A small encoder-decoder image transcriber, trained from scratch.
Model: 8.91M parameters, 48-pixel images, encoder patch size [8, 8].
Data: 195000 training examples, 23.4 epochs.
Rows from block 6 of the image encoder of a small encoder-decoder image transcriber, named by matrix and row number. Rows with one number belong to one neuron. Each number is 128 + 32 x the weight over its row's rms, rounded and kept within 0 to 255. All counts start at 0.
After each neuron's rows are labels from the 100 images, of 14848, where the neuron reaches its largest size: "strongest on" is what is common among them. Only what is clearly more common there than usual is listed. The data: seven-segment displays showing three digits.
# u: gMLP up (value half) (encoder.blocks.6.mixer.u.weight, 768x256), inputs 208-255
# v: gMLP up (gate half) (encoder.blocks.6.mixer.v.weight, 768x256), inputs 208-255
# out: gMLP down (encoder.blocks.6.mixer.out.weight, 256x768, transposed), outputs 208-255

u.614 [ 86 147  98 100  92 171 105 115 129 124 158 150 164 145 120  81  59 138 150  78 169 167  79 147  62  89 168 133 155  94  94 116 195 132 135 145  99  78 102 112 132 141  92 181 116 141 100 110]
v.614 [110 124  53  54 133 200 143  62 142 168 116 162 121 167 160 115 153 135 139 101 126 130 130 100 125 147 172 126 183 211 108 106 165 130 145 105 104 126 113 146 122 165 138 145 171 154 127 138]
out.614 [146 145 171 135 169 181 174 134 165  99 150 154 127 136 135 118 148 102  97  98 177 101 125  86 145  86 140 173 105  97 118  80 161  83 145 143 151  84  88 158 150 124 145 137 122 122 139 120]
strongest on: green glow

u.201 [141 171 118 138 125 127 174 151 107  85 171  70 119 112 133 123  83  87 125 149 132  78 125  84 111 145 162 142 143 112 146 122 134  86 147 114 114  86  79  91 104 135 112 171 102 135 119 134]
v.201 [193 162 150  71 121 142 103  52 127  77 143 137 202 146  84  95 134 137 140 154 102  84 182 148 113 163 144 146  97 146 145 129 169 109 161 107 114 117 133 124 143  63 137 182 118 133 134 134]
out.201 [126 154 167  69 117 116 132 116 145  68 148 110 157 151 151 165 152  90 150 142 138 153 162 127 142  94 122 155 161 159 155  97 101 159  90 122  88 156 113 117 119  94 192 173 172  98  88 149]
strongest on: third digit: 8

u.105 [111  94  96 113 133 114 116 103 110 166 171 127 128 127 120 102  89 164 134  98  94  66 212 124  69  49 135 148 152  94 184 118 133  94 133  78 117 218 140 125 111 131 138 142 118 162  99  91]
v.105 [179  90 133 125 117 130 179  99  84 145 150 100 139 119  94 135  54 127 122 156 114 125 129 109 130 129 139 130 157  96 121 184  77 142 138 142 154 144 139 119  80 153  89 164 158 140 116 128]
out.105 [ 91 121 125 143 167 131 179 105 156 157 138 121 102  70 142 148 133 139 117  74 152  81  67 124 156 105  79 126 160 176 163 128 140 150 113 140 123 130 130 197 146 133  91  93 116 107 155 161]
strongest on: the digit 5; red glow; first digit: 5

u.125 [ 89 119  70 149 142  70 149  80  71 140 175 140 156 125  89 160 142 171 107 148 119 108 175 121 150 137  60 158 180 114 112 173 139 139 145 142 100  79 119 103 141 106 148  69 179 137 145  51]
v.125 [170 116 123 138 118 159 154 154 119  99 118 105 151  51 162 185 172 111 143  97 100 179 158 131 154 181  56 114 156 137 127 149 155 148 119 160 112 134 151 150 170 111 151 135 109 101 135 152]
out.125 [137 150 120 116 146 108  77 119 148 211 116 167  51 107 170 127 168 174 163  79 139 184  62 157 176  68 117 110 150 244 140 122 167 131 115 179 161 173 110 145 141 128  99  71 137 109 129 147]
strongest on: white glow; third digit: 2

u.699 [ 75 123  76 190 121  96 150 130 150 164 138 117 193 143 112  94  74 122 140 117 151 115 155 131  95 135 188 152 118 100 100  96 111 114 166 139  97  79 120  92 128 131 165 141  77 194 123 103]
v.699 [ 77  71  63  89  97  35 103 123 124 124 173 100 153 100  85 122  98 143 167 109 107 158 124 178 119 147 108 129 139  97 109 120 121 109 126  58  97 140 123 121 144 124 125 172 143  75  94 114]
out.699 [ 92 144 118 172  80 140 143 179 158  86 129 121 141  86 140 175 102 113  86 107 154  41 158  90 126  92 147 179  54  96  98  82 129 117 118 127 199 101 119 155 202  92 183 149  86 151 157 138]
strongest on: green glow; first digit: 5

u.733 [ 83 119 115 104 131 121 143 121 164 140 155 179 163 135  84  92 154 129 126 139 136 143 106 178  57  49 101 110 154  83 142 118 122 125 114 154 100 186 113  77  90 190  81 134 137 112 112 125]
v.733 [109 165  98  82  58 121 142 114 124 106 129 177 130 170 125 157 163 118 114  55 180 139 110 119 152 117  79 149 133 122 137 131 156 150 136  90 146 132 149 120 100 108 123 165  83 163  52 129]
out.733 [131 100  26 125 124 148 103 131 173 105 117 145  87  97 118 126  96 109 126  87  80 102 109 143 157 100 126 139 129 130 100 151  92 150 145 135 159 124 117 129 135 117 203  95 144 143 204 153]
strongest on: the digit 5; white glow; third digit: 5

u.277 [126  91 108 108 118 133  90 129 141 126 181 163 104 201 139 161 110 167  86 181 115 138 157  74 131 101 125 155 129 112 101 158 113 111 115 111  97 123 163 118 123  89 168 106 129 116 101 171]
v.277 [126 158 151 151 116 152  88 162 122 174  93 131  85 124 138 100  56 103 117 150  98 102 175 140 150 118 168 129 123 143  89 114 172 122 171 148 163 131 146 136  79 176 140 118 157 113 120 152]
out.277 [166  99  83 145 119 135 139 196 140 139 159 147  69 104 154 123  75  96 122 159 100 173 120 165 114  95 115 163 123 105 133 160 166  83 162 142 101 103  89 139 138 119 181 145  70 165  88 190]
strongest on: third digit: 2

u.52 [128 110 119 113 126  84 124 159 136 190 120 120 171 148 147  78 153 108 145 153 168 120 163 158 140 117 159 169 135 161  57 105 169 111 137  93 139 108 119 154 143 101 161 156 109 205 123  57]
v.52 [111 104 114  78 158 114 159 189 188 138  95  86  51 122 148 149  52 132  94 106 105  92  88  82 110  71 134 121 164 147 127 157  76  96 151 140 132 105 120 156 144 110 146 103 145 127 111  94]
out.52 [178 115 113 158  84 131 130 118 122 126 114 116 127 146  89 124  85  70 131  54 158 120 116 119 162 173 197 144 133 177 165  90 135 123 189 157 158  78 167 185 152 147 117 115 126 135  96 134]
strongest on: the digit 2; third digit: 2

u.355 [ 91 153 180 141  82 135 155 130  71 135  96 131 153 150 111 117  77 107 123  87 142 123 131 166  64 134 175  96 119 111 136 158 163 107 130 132 103 129 111  40  95 112  46 112  70 120  69 154]
v.355 [157  99  83 127 182 159 139 102 177 140 150 146 178 196  92 168 100 138 142 143 145 161 122 147 133 165 111 127 141 177  99 130 124 135 121 131  40 133 140 146 149 153 150 187 143  90 120 137]
out.355 [150  64 107 126 164 126  87 118 173  92 144 122  92  71 209 143 122 124 153  95 119 101  79 107 154 112 111 158 110 182 162 160  86 117 159 170 163 106 154 174 122 138 146 109 105 142 156 158]
strongest on: white glow

u.610 [167 174 168 112 125 181 174  86  91  67 170 141 181  95 127 114 147  72 163  80  76 126 112 169 122 185 111 115  81 105 151 205 110 102 119  97 179 151 118 138 171  74 110 150  90 120 114 180]
v.610 [ 80 142  81 156 149 187  89 124  78  70  81 150 144 115 142  57 105 171 110 167 158 113 149 160  94 140 100 141 190  88 158 149 153  75 134 114 107  99 120 174 114 131 167 187 136 102 133 126]
out.610 [ 94 113 122 133 146  90  87  99 121 144 113 148  32 114 177 180 136 127 135  81 188 159 129 158 134 101 112 128 161 182 172 117 190 145  95 171 136 105 157 142 145 124  90 112 137 106 151 100]
strongest on: amber glow; first digit: 8

u.341 [138 147 142 137 138  80 198 126  73  83 144 109 142 143 101 105  74 181 208 152 150 150 144  91 102 151 122  99 155 107 145 128 136 114  90 112 164 152 150 138 128 136 131 190  96 189 112 103]
v.341 [123  55 103 167  38 107 151 136 146 176 145  98  96 163  99 120  97 135  59  81 150 142 112 130 117 172 105 126 118 171 163 115 208 153 105 150  80 168 149 190 151 133 132 148 163  75  94 125]
out.341 [131 153 105 131 120 132 142 108 134 172 106 143 121 121  94 117  96  88 115 122 160  88 146 152 141  98 173 113  96 109 133  87 132 170 169 176 133 108 122 101  82 158 142 127 124 141 104 140]
strongest on: amber glow

u.391 [123 125 144 106 155  57 166  65 149 125 159 139 158  53 127 124  75 107 102 108 116 155 117  87  69 106 144  96 115 116  91  90 168 116 123 126 159 130 157 170  50 148  72 143  95 155 118 126]
v.391 [ 92 132 132 141  78 122 133 106 178 120 111 182 149 127 163 113 180 115 132 107 151 116  88 114 176 141 178 120 124 131 132 160  77 111 127 121  67 147 149 168  69 137 129 126 111  91 140 103]
out.391 [161 135 106 116 123 135 142 132  72 178 160 137  57 150 128  98 129  71 132 116 136 152 129 168 141  91 137 123 131 147 163 103  90 105 186 178 179 185 119 160 135 133 142 135 149 167 178 197]
strongest on: green glow

u.418 [121 196 167 149 114 123 107 120  84 135 162 135 170 110 131 127  48 149 161 135  86 114 154 123 104 142  95 113 174 135 159 174 118 123  81 140 135 113 150 127 133 161 115 140 142 164 132 158]
v.418 [101 166 157 150  89 133 179 151  74 106 158  87 153 132 170 134 138  94 141 168 159 125 125 100 132 127 157 150 121 133 111 150 170 140  33  87 105  88 160  59 156  97 206  95  65 158 182 140]
out.418 [174 149 111 121  96 126 135  96 160 145  96  52 132 169  94 129 175 128 128  77 184 129 128 137 179  58 141  87 118 174 120  50 138 160 128 121 108 112  96 132  95 112 140 111  93 141  99  91]
strongest on: dark on pale

u.568 [ 98 179 138 142 102 128 129 129 227 129 184 112 109 145 108 142  54 130 117 134 144 164 144 126  90 135  79 100 137  74 190 170 125 135 102 112 102 164  95  77 121 193 100 124 146 107 154 113]
v.568 [154  84 171 166 125 127 143  90 111 140  79 141 135  99 172 101 188  80 128 136 118 174 100  75 145 119 159 103  97  66 109 173 129  95 157 103 136  92 170 122 122 130 115 126 104  82 132 114]
out.568 [166 123  76 143 103 158 140 149 153 171 169 183  85  69 121 105  99 120 154 129 154  88 121 152 177  74 134 122 165  68 129 115 138 153 167 135 162 178 144 186 113 118  96 111 168 170  85 183]
strongest on: the digit 4; white glow; third digit: 4

u.734 [128  83 175 120 163 115 121 137 172 110  85  87 131 113 123  94 128  86  84 142 173 111  77 114 111 115  63 101 181 171  50 105 104 147 173 131  58 152 121 110  95 168  91 135  38 118  69 109]
v.734 [142  94 169 182 140  63  93 174  74 200 101 139 224 149 114  99 133 162 106 119 128 112 155 128 124 142 173 145 160 152 139 147 118 120  96  85 135 111 132 166 166 108 115  74 150  85  91  74]
out.734 [123  70 163  94 160  83 127 105  66 209 104 105 104 123 149 161 196 170 150 108 169 180  86 144  95  99 101 140 166 161 165 102  96 113 141 102 124 155  99  98 111 118 141  83 162 118 186 116]
strongest on: green glow

u.584 [102 156 161 112 119 158  85 152 134  96 131 106 192 174 132 105 160 159 176 123  89 139 139 118 154 152 108 161 132 115 103 162 169 145 153 168 205 126 133 104  42 175  60 132 103 102 124 108]
v.584 [121 144 145 150 144 133 115 129 120 141 163 175 135  98 147 138  79  88  92 115 148 154 116 125  97 180 157 167 104 140 178 109 114 168 146 146 141 130  87 171 144 124 107 166 116 171 129 115]
out.584 [111 149 179 133 122  94 121 113 115 106 172 152 114 125 156 133 148 104 100 109 152  93 227 151 164 119 167  77 153 110 145 104  91 187 138 141 183 128 164 223 135 116 163 161 170 148  91 153]
strongest on: first digit: 1

u.104 [126 125 140  67 212 106 149  97 107  95 167  97 131 142 108  94 132 138 130 107  74  61 123 112 154  94  43 136 213 150  83 153 100 110 113  83 115 171 165 126 130 172 176 131 114 113 114 114]
v.104 [168 107 189 120 104 161 149 148 175 158 137  71 117  92 125 133 146 107  75 164 160  87 124 129 141 109  79 165 128 128 143 129 115 161 101 163 107 151 126 132  53 153 165  93  78 205 154 169]
out.104 [137 103  86 116  86 132 111 141 153 131 121  87 124 109  57 185  80  68 115 120 108 100 134 148 135 111 134 158 103  85 126 113 114 117 132 101  93 131 143  97 101  61 206 111 114 140 121 169]
strongest on: the digit 2; third digit: 2

u.265 [ 81  53 160 120 105 119 173 180 143 148 110 155 121 133  95 145  80 143 104 106 151 168 167 137  41 125 150 171 143 102 160 107 126 121 139 142  91 137 135  67 114 108 107 147 120 175 142  87]
v.265 [ 52 139 156 115 131 143 133  67 156 144 143 152 107 123  99 110  85 138  96 146 105 112 152 115 152 175 135 124 176  81 131 146 168  55  86 159 143 130  18 124  70 125 161 160  72 135  91  99]
out.265 [158 114  75 116 112 149 147 133 138  71 196 147 141  79 151 160  98  73 169 133 140  67 126 132 129 121 119 136  76 136 125  99 132 128 111 192 128 126 128 169 127  92 121 121 142 125 173 129]
strongest on: white glow

u.73 [151 123 136 130 114 116 136 182 103 115 162 132 135 144  96  83 119 170 137 109 115 170 191 113 125 113  98 121 178  93  86 122 120 129  94 164 151 193  68 126  75 118  92 132 146 152 128 160]
v.73 [ 99  85 201 100  83 129 135 143 105 132 194 124 158 102  84 132 143 162 101 121 164 121 142 123 148 136 108  90 117 100 145  93 129 146 151 148 142  91 122 166  59  85 103 156 131 120  81 100]
out.73 [125 189 138 130 106 140 160 132 102 127 159 159 114 101 119 135 132 111 104 148 148 145 122 163  76 151 109 114  95 119 185 136 169  99  56  68  84 112  90 128 177  81 169 187  91  91 130 114]
strongest on: white glow

u.305 [125 102 118 160 157 138 115  89 122 111 208 137 212 168  89  62 155 134 128 136 117 192 183 158 118 128 120 114 163  72 136 175 156 132 171 114 100 136  38 122  92 144 111 220 138  88 139 131]
v.305 [115 124  96 100 109 122 149 119 101 135 202 176 109 172 148  88  99 107 138 143 108 115 118 173 125 177 184 113  99 109 170 132 130 202 105 155  64 128 114 127 133 128 129  95  49 133 118 137]
out.305 [ 38 150 139 145  86 134 134 111 160 103 181 148  78 147 115 148 158 186 164 160 152 105 107 136 150  61  91 135 142  73 141 148 152 155 130 162 125 133 145  72 137 153 101 147 109  94  52  91]
strongest on: dark on pale

u.736 [115  83  95 170 124 152 105 157 157 133 152 137 190 106  99 101 155 135 141 176 155 120 114 120 102 146 201 176  71  86 144 145  97  79 156 143 189 151 105 132 111 150 137 185  72 144 120 109]
v.736 [120  58 143 131 101 125  91 170 131 130 125 151 154 137 170 131 115 155 123 168 164 104 132 117  55 127 135 143 150 133 143  95  95 141  85  88 126 132 150 115  69  89 114 102 135 148 125 150]
out.736 [ 96 136 114 209 119 108 193 162 247 145 122 132  94 126 129 156  90 141  65 103 130  70 114 120 147 104 135 143 105  93 114 116 104  90  93 134 154 143  98 165 155 104 128 125  85 119 151 142]
strongest on: the digit 5; amber glow; first digit: 5

u.45 [141 161 108 138 166 167  97 158 153 166 121 117 132 113 141  73 131 114  85  60 145 139 141 180  97 166 128  89  98 147 134 125 103  81 132 145 146 131  96 129 137 101  76 157 118 103 111  94]
v.45 [185 119  93 106 117 153 104 118 115  86 136 190 149 150  84 121 126 113 121 122 123 151 127 133 125  91 109 158  96 125 170 145 111 134 120 108  69 148 139  93  55 180 137 135 116 173 115 136]
out.45 [ 92 105 148 110 119 100 109 128 156 136  72 140  93  68 138 130 180 116 108 118  96 160 131 161 142  87 134 115 144 123 131 139  81 156  64 134 107 196 123 102 125  79 140 151 117 124 156 116]
strongest on: first digit: 1

u.174 [ 84 169 127 185  60  63 130 116 123 153 154 122 161 132 113 148 178 145 121 163 126 125 136  73 120  68  60 143  82 132 135 109 101 131 139 150 128 115 109 120 150 126 167 125 121  93 116  69]
v.174 [142 138 139 122 152 122 153 123 109 162 137  88 137 115 113 154  99 127  80 148 181 121 138 115  96  86 126 141 168 154  49 154 149 105 117 161 125 114 137 133  87  94  98 108  77 103 115  67]
out.174 [146 109 183 172 158 192 166 148 116  76 186 146 119 109 131  87 144 181 142 171 151 143 121 141 100  96  66 145 125  89 123 120 175  59 143 108 129  96  96 131 160 104  99 113 102 120  87 136]
strongest on: third digit: 2

u.284 [201 123  87 121 156 102  70 143 127 155 113 139 128 132 154 156 120 123 143  73  92 143 117 104 132  96 112 101 138 130 113 187 126 129 143 144 143 125 203 139 100 166 196 130 149 104 170  94]
v.284 [125 130  88 100  82 141 165  85 133 187 135 106 141 111 105 103 122 148 156  72 105 163  87 130 161 183 137  78 148 141 139 175  99 122  85  94  77 161 112  77 147 159 115 113 161  96  87 173]
out.284 [105 114 106 132 114 112 139 164  96 164 158 112 183 157 119 124 107 130 150 157  77 122 182 136  73 127 156  91 104 134  94 148 110 139 134  54 157 112 148  94 100 146 158 103 142 131  63 105]
strongest on: first digit: 1; third digit: 7

u.263 [ 91 147 100 121 127 148  43 156 140 109 128 121 122 185 123 128 112 157 148 175 122 135 107 187 155 123  94 123 164  95 137 154 147  87 148 150 196 107 160 113 132 125 166  77 186 104 147 137]
v.263 [ 88 175 129 119  61 145 127 142 143 150 108  90 111 108 181 129 146 128  73 158 130 125 102  83 113 117 174 159  90 150 118 118 110 130  80 136 136  89 128 100 175 132 170 147 116 148 187 107]
out.263 [138 108 114 164  72 158  99 180 150 148 124 142  80 131 152 161 110  97 127 157  88 138 118 161 149 107 115 149  85  99 151 159 153 125 157 155 168 127 131  87 183 110 147  98  69 172 186 202]
strongest on: third digit: 2

u.719 [136 116  82 132 196  62 147  86 131 103 159 118 126 112 118 141 100 107 171 168 157 136 107 116 171  83 155 124 169 110 146 121 139 128 101 139 136 114 115 168 105 173 162 115 174  88  97 205]
v.719 [177 160  91 159  92 118 133 125 165 218 142 126 122 103 140 117 155 135 161 107 131 137 117 116 140 133 162 131 142 155 153  93 133  55 139 122  69 139 120 123 154 135  57 127 193  81 174 110]
out.719 [ 84 155 184 122  70 155 135 101 126 128 104  73 121 118 188 112 165 129 132  62 152 163 121 161 126 129 123 123 108 114 170 137 144 158  76  95 125 119 154 140 115  40 120 123 145 152 123 165]
strongest on: green glow; third digit: 0

u.235 [121 184 113 174 147 143 136 112 113 148 110 150 168 159 114  70 124 140 128 135  62 169 151 180  95 148 127  73 114 125 161 158  61  78 168 132 133 146  17  96 145 124 163 134 172 140 125 100]
v.235 [165  93 122 103  94 122 122 138 174 139 109 138 121 141  60 138 141 112 149 111 143 166 177 126  80 164 130 167 150 124 101 169 133  88  99 161 132 192 138 107 183  78 138 135 149  85 169 132]
out.235 [155 105  73 131 172  61  87 119  87 109 156  95 132  64 117 168 128 149 174 118  95  94 119 121 160 161  79 149 168 112 154 150 103 153 100 107 107 108 139 160 118 136  92 145 142 125 126  95]
strongest on: white glow

u.703 [133  83 118 117 178 127 129 151 102 128 129 176 191  97 165  99 122 138 135 131  71 148 161 115  99 124 149 158 129  69 107 108 114 107 136 169 133 184 116 131  73 108 127 184 140 168 129  69]
v.703 [111 163 187 125 129 122 110 134 142  77  90 147  91 139 143  98  86  51  98  92 107  68 123 151 121 155 195 167 113 175  95 207 100 165 160 156 181 215 113 117 148 137 126 108 113  98 140 123]
out.703 [140 135  85 158 114 138 167 159 157 174 128 159 127  80 162  85  53 124 123  96 127 147 157 166 128 135 161  96 141 111 156 118 146 134 129 167 150 139 111 182 163 132 146 124 102 166  87 188]
strongest on: the digit 2; white glow; third digit: 2

u.127 [107  99 143 118 167 144 147 103 177 156 133 118 157 102 136  66 119 180  91 139 175  70 130  79  96 122  73 143  72  96 121 119 104 131 107 173 182 144 117  90 130 107 106 191  95 144  70 105]
v.127 [ 64 158  94  97 117 111  54  75 101 192 135 158  52 143 109 157 113 160 111 158 121 132 120 139  99 111 142 100  59 115 183 198 145 133 151  73 168 161 135 118 113 138 103 133 121 137  67 109]
out.127 [157 120  46 163  98 121 167 152 156  91 140 126 155 107 126 127 101  93  91 111 121 116 108 122 123 102 167 199 124 121 125 149 164  89  58 145 142  95 131 161 101  70 143 107 128 162 171 109]
strongest on: white glow; first digit: 5

u.429 [105  95 129 134 190 151  57 137 115 136 118 138 107 125 124 201 162 130 161 159 115 115  98 144 156 128  75 189 152 133 113 138 155 147 115 174 134 133 110 192 131 134 174  50 128 162 194 140]
v.429 [142 138  78 125 167 129 108 147 125 136 107  67 132  72 124 105 139 136  92 105 151 152 157  94 105 132 115 129 111 194 143 157 110 122 136 130 179  80 154 172  95 127 131  83 126 112 169  77]
out.429 [219 112  67 153  71 128 105 147 137 122 138 100  71 105 134 116  86  62  95  90 150 161  95 169 149 110 161 149 138 119 181 122 118 124 176 151  91 127  86 151 126 106 162  90  76 135 127 153]
strongest on: the digit 2; third digit: 2; red glow

u.458 [139 207 146 175 170 114 139 156  86  93 175 132 180 110 127  60 144 110  59 103 143 127 170 132  79 147 141  97  79  69  98 135  81  78 121 119 136  90 129  58 156 147 153 146 102 184  89 145]
v.458 [107 127 126 151 124 128 122 114 138 111 154 151 172 118 154 143 214 116 182 157 106 138  97 128 103 200 141 126 158 169 136  93 124 123 122 167 128  82 132  93 113 136  43 120 113 109  80 131]
out.458 [ 95 125 143 111  97 182  98  90 131  58 144  76  61  95  48 164 184 140 184 162 150 109 115 159 199  94  80 106 117 108 118 131 141 161 130 138  89 115  86 129 174 111 154 113 125 142 153 157]
strongest on: the digit 2; first digit: 2; amber glow

u.94 [ 98 147  97 109  97 108 142 138 157  87  99 132 132  99 141 177 112 134 128 140 192 104 102  83 110 124 131 138 142  86 137 139 150 117 135 147 122  78 153  76 128 105 127 106 107 123 157 142]
v.94 [136  78 128 157  97 173 122  92 104  83 121 169 161 142 115  90 142 145 120 130  85 127 145 135  68  97 136  75 119  94 102 118 147 184 164 122 150 103  89 125  61 148 129 126 125 131 119 124]
out.94 [153 106 145 112 109 108 109 148 145 115 104 119 104  84 182 165 149 102 169  85 123 108  86 111 181 132 119 125  98 207 108 154  94 171 145  77 159 126 150 155  89 178 110  86 126 120  92 130]
strongest on: third digit: 3

u.170 [102 134  69 106 181  94 117 140 221 122  72 118 113 129  97 119  89 164  96 164 134 150 165 147 117 159 105  94 182  97  94 128  71 130 141 106 107 154 116  34 147 103  88  90 110 102  63  94]
v.170 [148 149 153 130 145 108 167 117 124  72 143 180 153  73  98 176  94 122 148 131 155 104 124 126 152 165  83 137 113 148 102 173 143 123 117  92 118 126 115 132  92  91 122 122 152 101 165 148]
out.170 [138 135  77 163  75 125 150 184 152 169 131 172 177 161 210 123 132 137 100 138 123 130 132 103 151 120 119 190 140 138 113 153 124  76 165 173 177 132 131 120 107 111 105 103 112 156 149 110]
strongest on: the digit 5; third digit: 5; first digit: 5

u.437 [ 90  95 149  79 116 181 193 123 114 131 142 183 178  94  86 101 142 162  92 129  51 139 127 101 126  77 115 149 163 173 127 111 152  81 141 103  82 165  92 117 118 166 158 157 149 105  85 150]
v.437 [143  83  80 109 138 153 149 101 115  90 106 133 130 135 137  81 144  94 145 150  99 115 158 124  81 139 110 108 152 109  87  99  76 175 158  52 119  88 143 121 111 119 132 134 155 160  67 197]
out.437 [169 126 159 136  80  85 118 147 102 125  59 152 122 149 218 158 166 188  69  85 143 161  77  98 142 104 156 126 129 128 164 144 124 174  66 128 146 115 193 143 125 106 100 115 140 120 153 101]
strongest on: first digit: 1

u.552 [ 88  94 126 131 161 138 199  61  36 124 168 139 115 130  78 118 108 170 103 119 122 157 104 118 112 149  88 127 123 145 122 155 105 106 149  80 143 142 112 150 122 179  75 144  84 117 148 111]
v.552 [125 175 154 143 101 131 151  69  92  86 150 143 173 130 145 127 138 179 160 148  85 153 108 216 120 136  43  67 105 105 146 103 182 141 163 154 110 105 162 155 107  82  81 121 162 111 159 125]
out.552 [153 147 172  73  97 164 116 142 132 125 131 154 166 156 157  73 139 186 108 212  89 137 125  88 191 136  76 141 123 129 127 159 120  79 115 126 154  58  99 151  98 178 187  91 107  93 146 148]
strongest on: third digit: 2

u.677 [ 84 164  93 143 154  80  89 179  79 137 143 126 127  97 130 160 129 173 144 126 133  91  97 142 127 137 147 162 138  83 113 109 151  78 153 107 127 139 116 117 120  74  88 107 113  95 142  93]
v.677 [140 140  90 116 135 102 130 117 168 120 119 131 141 139 126 145  92 125 125 111 158 176 137 135 134 105 103 189 166 182  80 175 114 171 127 156  61 107 142 140  88 142 120 100 175 146 105 176]
out.677 [119 142 175 115  90 120 165 105 167  91 164 128  54 122 119 115 125 107 126 149 148 156 130 164 169 138 150 166 127 178 167 101  90 172 160 175 118 159 119 164 103  94 155 128  81 120 148 211]
strongest on: third digit: 8

u.487 [ 88  82 105 143 189 125 108 128 152 133 161  86 102 130 121 124  96 142 135  70 116 121 135 182 103 116  66 128 147 145 124 141 150 113 114 124 159 167 101  98 145 116 101 155  79 155  38 111]
v.487 [149 137  80 113 120  28  96 149 108 150 128 110 131 157 145 117 153 114 151 114 110 188 155 131 143 165 195 164 159 114 141 157 157 146  98 128  99  64 152 114 112 125  89 105 125 193 154 155]
out.487 [190  92  93 163 145 134 178 175 134 153 150 156 105 111 106 120  90 103  99  89 161 101  79 139 162  90 147 164 131 184 170 139 136 110 169 161 169 152 107 184 144 180 132 104 126 190 215 186]
strongest on: the digit 5; white glow; first digit: 5

u.545 [127 113 151 127  88  97 168 130 146  94 164 133 111 131  72 108 149 145 117 116 161  90  83 128  92 122  68 132 122 124  93  76 141 159 227 146 151 171 146 180 117 132  81 116  88  85 137 142]
v.545 [161 153 165 160 131 135 158 106 193 117 108 142  97 139 162 140 135 142  70 131 162 108 152 164  79  98 143 187  89 127 124 127 123 134  99 102 115 115 104 149  88  82 112 118  93  95 191 130]
out.545 [177 138 124  84 107 135 142 111 168 154 125 107 108  71 130 132 143  84 144 176 119 192 107 166 129  70 139 140 129 173 129 124 105 117 171 167  68 143  65 132 133  92 149  97 148 120  97 186]
strongest on: green glow

u.676 [149 118 106  94 169  98 147 157 154 142 145 132 135 157 155 134 161 163  79 120 143 155 132 105 122 150 131 106 118 166 107 130 135 131  90 155 129 114 115  88 219 107 112 145 118 118 124 124]
v.676 [163 136 142  75  99 126  73 105  72 123 132  75 121 126 151 168 171 167 177 151 123 173 176 133 157 102  76  94 165 147 106  83 148  75 140  78 146  94  93 114 110 157 162 124 129  91 152 136]
out.676 [ 68 129  37  97 125 100 112 139  71  81 100 140 190 117 117 132 128 163 129 128 127 112 148 109 143 116 153  87 159  41 140 121 167 120 104 120 149 128 125  97 165 117  91 116 121 143 107  70]
strongest on: the digit 4; second digit: 4; third digit: 4; first digit: 4

u.129 [117 117  49 147 149 113 186  51  93 140 138 113 170 164 161  67 136 168 183  85 117  93 109 108 154 142 196  73 173 105 125 147 132 120 104 116 133 121 126 117  55  77 133 120 131 121 101 105]
v.129 [116  65 143 115 105  51  79 112 139  63 102 171 126 122 115 153 138 108 185 123 127 132 130 105 182 146 125 146 120 156 131 131 106 135 145  98 111  82 163  41  93 155  85 102 146 132 108 169]
out.129 [141 129 147 146 145 115 101 136  99 206 156 155 134 108 206  95 166 144 148  71 165 166 109 184 157 138 149 105 142 136 199 112 115 112 189 173 137 136 105 213 100 152  92 124 154 159  98 151]
strongest on: green glow